config.toml
dataset = "views of escape-time and Newton fractals"
steps = 6900
batch_size = 128
Rows from block 6 of a small self-supervised image encoder, named by matrix and row number. Rows with one number belong to one channel. Each number is 128 + 24 x the weight over its row's rms, rounded and kept within 0 to 255. All counts start at 0. After the name is the row's rms in percent of the matrix's.
Before each channel's rows are labels from the 100 images, of 14976, where the channel reaches its highest value: "colour at peak" is the nearest of a few named colours to the mean colour under the peak. Only what is clearly more common there than usual is listed. The data: views of escape-time and Newton fractals. In brackets: how many of the 100.
# convs0: first 3x3 conv (model.blocks.6.convs.0.weight, 192x192x3x3, each kernel summed), inputs 110-131
# convs1: second 3x3 conv (model.blocks.6.convs.1.weight, 192x192x3x3, transposed, each kernel summed), outputs 110-131

colour at peak: purple (29)
convs0.119 087 [130  95  69 136 105 149 141 120 151 132 127 140 134 118 146 166  91 131 152 141 104 166]
convs1.119 103 [118 118 151 151 127 191 106 126 117 140 124 126 126 166 116 146 122 129 107  83 147 137]

colour at peak: white (61); pink (28)
convs0.68 112 [123 130  88 146 107  96  90 122 143 111 117 120 109 146  82 128 100 151  71 123 127 119]
convs1.68 101 [139 125  80 134 143 102 149 135 133 130 124 136 120 149 127 121 109 119 144 183 127 132]

colour at peak: white (52)
convs0.45 085 [136 144 172 117 118 114 189 113 110 120  98 102 110 106 118  84 132 145 148 116 125 101]
convs1.45 087 [133 128 135 129 140 150 138 163 146  82 106 135  85 133 156 116 159 128 109 103 120 129]

colour at peak: grey (38); pink (30)
convs0.142 094 [151 125 139  98 139  88 173 121 100 126 116 111 102 184 141 122  99 105 104  96  99  91]
convs1.142 098 [143 164  95 110 127 148 121 104 129 106 125  83 115 104  95 146 147 141 106  95 161  89]

colour at peak: yellow (31); green (25)
convs0.39 086 [124 109 106 140 137  90 154 127 105 112 111 165 108 175 131 136 127 146 150 121 112  74]
convs1.39 097 [131 140 145 120 184 123 150 122 113 122 145 108 109 134 134 108  79 128 140 104 124 145]

colour at peak: grey (39)
convs0.138 083 [141 108 138 128 129 115 132 111 116 114 148 116 127 148 123 154 127 131 142 152  90 161]
convs1.138 117 [126 118  93 139 172 163  98 110 131 147 128 136 115 117 145 131 113 122 126 127 136 142]

colour at peak: grey (40)
convs0.96 078 [130 107 169 133 122 104 118 123 113 100 118 125 162 135 151 142  97 124 157 103 100 158]
convs1.96 120 [164 147  98 147 168 122 122  90 108 139 113 165 138 110 125 119 120 133 121 134 143 139]

colour at peak: pink (42)
convs0.33 116 [117 126 106 101 103 166 150 134 109 124  95 134 118 118 135 124 123 100 129  96 122 128]
convs1.33 096 [114 153 125  98 134 147 168 151 152 105 126  96 140 161 102 101 133 104 112 137 122 139]

colour at peak: grey (61)
convs0.107 110 [110 108 160 124 171  86 115 118 173 148 141 140 113 141 113 108  96 122 145 128 136 195]
convs1.107 090 [123 110 102 151 168 116 109  93 110 150 144 136  79 120  96 116 113 170 171  86 144 141]

colour at peak: black (60)
convs0.6 162 [122 147  83 104 147 142 111 129 147 129 149 144  99 127 104 114 127 135  69 125 145 159]
convs1.6 084 [119 143 143 149  92  76  87 156 178 113 159 153 128  87 132 152 156 159 129 115 125 124]

colour at peak: green (50)
convs0.112 109 [125 135  74 147 113  96  91 119  98 130 126 146 146 136 134 153 133 136 151 116 122 110]
convs1.112 100 [127 130  91 124 159 149 101 120 102 131 133 138 113 180 116 110 111 115 117 127 119 163]

colour at peak: black (74)
convs0.115 089 [107  96  98 102 119 117  96 124  98 122 115 110 151 108  93 122 120 101 112 119 107 102]
convs1.115 090 [106  96 103 134 119  99  99 175 134  85 151 117 116 145 147 108 139 104 118  77 137 112]

colour at peak: black (92)
convs0.164 092 [143 125  96  87 160 113  97 149 161 127 131 118 133 138 156 150 108 154 158 140 163 151]
convs1.164 115 [122 119 109 144 171 180 124 113 153 137 107 158 109 120 158 116 110 129 139 125 128 132]

colour at peak: grey (46)
convs0.93 109 [111 114 133 133 105 150 119 109  78  99  95 142  63 116 123 136 123 147 131 141 143 129]
convs1.93 099 [133 134 134 114 137 135 158  72 168 123 133 129  92 141 113 106 122 113 169 127 140 131]

colour at peak: black (85)
convs0.79 093 [128 133 122 155  99  73 115 130 132 125 122 112 154 150 138 155 142 136 134 113 127  83]
convs1.79 098 [108 176 112 137 120 139 119 151 120 106 135  92  87 160 137 139 115 127  74 113 166 156]

colour at peak: pink (66); white (28)
convs0.77 102 [135 119 127 119 143  99  95 126  58 137 134 147 119 132 123 132 137 142 107 111  86 130]
convs1.77 100 [151 110 128 130  80 165 175 137 168  55 145 123 146 166 132 134 106 101  99 189 137 120]

colour at peak: pink (28)
convs0.17 116 [145 106 134 124 131  87 100  99 112 152 144 141 155 114 143 116 120 151 117 116 105 175]
convs1.17 102 [110 131 120 169 102  94 146 103 132 133 114 105  97 139 139 110 111 146 157 150 144  88]

colour at peak: purple (44)
convs0.102 122 [145 132 115  82 141  79  86 168 114 147 123 137 152 138 122  96 122 156 148 118 108 174]
convs1.102 083 [117 162 180 128  85 167 126 120 147 125 162 125 129 140 126 113  86 109 141 112 155  60]

colour at peak: purple (83)
convs0.172 082 [ 97 162  81 116  99 134 131 141  98 115 144 138 101 133 113 130 134 146 142 131  88 107]
convs1.172 116 [109  53 120 122 149 154 138 123  95 140 144 125 153 107 121 140 144 174  85  69 134 128]

colour at peak: black (95)
convs0.35 094 [114 142 116 123 104 120  98 128 101 109 120 122 117 132 129 115 109  98 116 119 135 152]
convs1.35 096 [148 161 102 163 132 104 147 181 138 117 145 136  96 117 164 126 150 114  67 125 133 126]

colour at peak: grey (44)
convs0.99 061 [ 89 114 129 116 129 110 102 149  73 125 140 143 123 149 161 197 136 139 122 118 131  94]
convs1.99 122 [125 116 138  76 119 104 158 117 128 149 117 136 112  62  97 143 135 156 143 102 128 109]

colour at peak: black (54)
convs0.110 138 [139 140 105  90 163 136 125 105 133 141 117 164  92 103 115 105 129 154 115 103 156 140]
convs1.110 099 [118 159 145  85 104  58 166 134 145  87 135 135 125  80 139 145 130 155 136 153 105 112]

colour at peak: grey (53)
convs0.29 096 [143 118 111 152 133 106 156 166 148 152 116 142 116 175 146  95 129 144 100 111 127 132]
convs1.29 099 [166 132  96 132  91  89 145 150 124 143 124 114 103 130 155 130 151 113 103 110 148 145]

colour at peak: pink (50)
convs0.3 116 [113 101 161  97 162 145 168 101 120 116 105 141 109 109 132 133 114 176 173 120 117 114]
convs1.3 092 [162 120 150 148 144 180 165 103 118 132 128 132  94 115 111  92  98 114 178 110 126 133]

colour at peak: pink (50)
convs0.24 091 [111 100 132 110 101 108 141 141  90 151 137 121 137 129 114 140 126 147 100 124  99 107]
convs1.24 114 [133 107 131 134 155 145 134 111 139 130 159 134  93 108 131 128 155  95 114 154 139 160]

colour at peak: grey (55)
convs0.182 084 [127 123 128 147 116 119 131 151 140 112 111 135 135 146 130 148  74 114 109 124 114 139]
convs1.182 102 [133 137  71  89 172 113 110 106 111 146 112 151 134 103 126 115 124 149 146 144 154 126]

colour at peak: grey (42)
convs0.95 098 [139 109 137 143 103 109  66 113 112 116 166 103 171 126  76 135  95 144 121 138 114 138]
convs1.95 093 [128 119 129 141 208 112 114 137 115 133 129 104 109 133 138 121  92 147 118 118 114 123]

colour at peak: black (74)
convs0.98 089 [124  71 179 118 104 128 148 106  86 144 120 131 116  94 144 110 119  87 149 106 133  75]
convs1.98 093 [118 105 166 143 106 138 122 164 135  69 125 122 134 111 147 111 135 130  88  99 115 138]

colour at peak: pink (28)
convs0.113 094 [123 146 150 134 132 137 143 126 118 160 143 120 128 152 133 120 133 112 163 129 113 162]
convs1.113 092 [147  97 198  87 120 153  96 141 123  89 179  96 128  91 108 144  95 109 164  90 147 143]

colour at peak: brown (54); grey (36)
convs0.163 142 [102 115 113 164  86 117 109 120 137 130 111 126  97 125 107 136 120 159  95 144 128 123]
convs1.163 090 [143 124 129 133 138 109 167 134 153 132 103 123 102 114 127 117 141 121 128 117 126 117]

colour at peak: pink (32)
convs0.108 092 [141 125  94 165 137 124  93 138  78 130 145  98 114 120 116 141 135 129 147 123 110 165]
convs1.108 089 [116 114  98 123 142 135 172 102 154 107 159 130 119 135 147 138 119 132 116 143 144 103]

colour at peak: pink (36); white (31)
convs0.141 096 [163 103 129 111 160  96 156 133  87 151 140 125  92 166 173 119 124 101 106 120 111 111]
convs1.141 097 [101  95 150 147 161  93 100 105 142 125 166 124 104 103 120 126 104 151 129 141 138 153]

colour at peak: black (94)
convs0.4 105 [137 128 140 126 139 116 127 154 117 160 130 137 117 126 146 126 145 113 172 123 146 130]
convs1.4 107 [ 85 108 104 152 173 159 106 105 115 152 127 166 106 115 153 105 124 123 139 122 127 116]

colour at peak: pink (25)
convs0.135 081 [117 143 137 114 132  79  95 133 162 146 147 153 126 170 166  88 134 147  95 124 118 134]
convs1.135 098 [152 142 121 129 120 112 136 166 137 127 121 117 111 120 127 165 117 134  98 120  99 177]

colour at peak: grey (37); pink (25)
convs0.53 143 [115 104 122 119 107 122 120  79 131  95 126 142 113 103  79 120 111 155 136 130  87 128]
convs1.53 086 [123 130  86  93 164 173 120 129 158 135 115 124 107 129 122 125 130 131 116 143 129 109]

colour at peak: black (99)
convs0.60 091 [121  90 119 142 110 140 143 104 111 108 133 102 126 145 136 146 113 110 122 126 147  95]
convs1.60 111 [115  96 131 116 124 125 121 127 104 110 151  87  72 119 139 139 135 115 144 112 139 189]

colour at peak: grey (56)
convs0.159 122 [128 146 149 135 168 104 121 116 201 106  89 129 116 167 147 151 120 103  90 102 122  87]
convs1.159 104 [115  88  80 133 153 152 141  93 141 150 116 119 120 125 108 108 125 140 133 113 163 110]

colour at peak: black (94)
convs0.160 094 [119 139 116 157 163 111 102 145 108 149 120 127 150 150 128 185 125 131 107 149 124 120]
convs1.160 106 [138 105  69 102 144 130 111 151 115 165 120 149 113 143 128 159 109 132 112 113 152 164]

colour at peak: white (56)
convs0.162 105 [142  88 139 139 122 101 102  83 115 153 101 115 108 111 113 149  99 144 149 132 119 138]
convs1.162 097 [107 132  64 164 141 141 107 139 129 134 166 122  92 169 146 128 100 130 105 143 109 126]

colour at peak: purple (50)
convs0.38 095 [140  90  99 134  67 102 122 136 113 117 160 139 119 102 123 145 112 159 136 104  94 131]
convs1.38 099 [ 97 167 130 149 139 113 121 127 109 113 110 146 156 116 114 156 140 164 105 126 146 111]

colour at peak: grey (48)
convs0.1 138 [123 100 108 142 106 106 123 126  75 125 134 109 114 176 150 153 152 111 135 115 107 141]
convs1.1 114 [142  93 109 163 142 167  57 161 134 141 121  94  97 123 129 138 133 115  93 141 141 124]

colour at peak: purple (25)
convs0.65 113 [132 102 104  88 162  81 125 135 169 144 125 106 111 166 141 109 131 110 160 103 102 165]
convs1.65 107 [116 125 144 189  92  98 161 142 127 133 159 112 122  84 129 147 126 163 132 139 125  74]

colour at peak: black (56)
convs0.165 131 [121 139 109 131 110 160 108 155  97 118 130 128 113 120 138 151 129 152 104 102 116 131]
convs1.165 087 [148 157 141 129  82  96 150 133 160  66 173 119 111 166 146 146 114  97  73 140 140 114]

colour at peak: orange (33); yellow (31)
convs0.179 094 [143 139 137 125 133  85 155 135 118 105 112 125 118 149 154 160 163 131 115 126 114 100]
convs1.179 089 [ 77 153 162 143 127 161 161  77 166  87 130 106 130 116 121 118 141 126 122 132 123 132]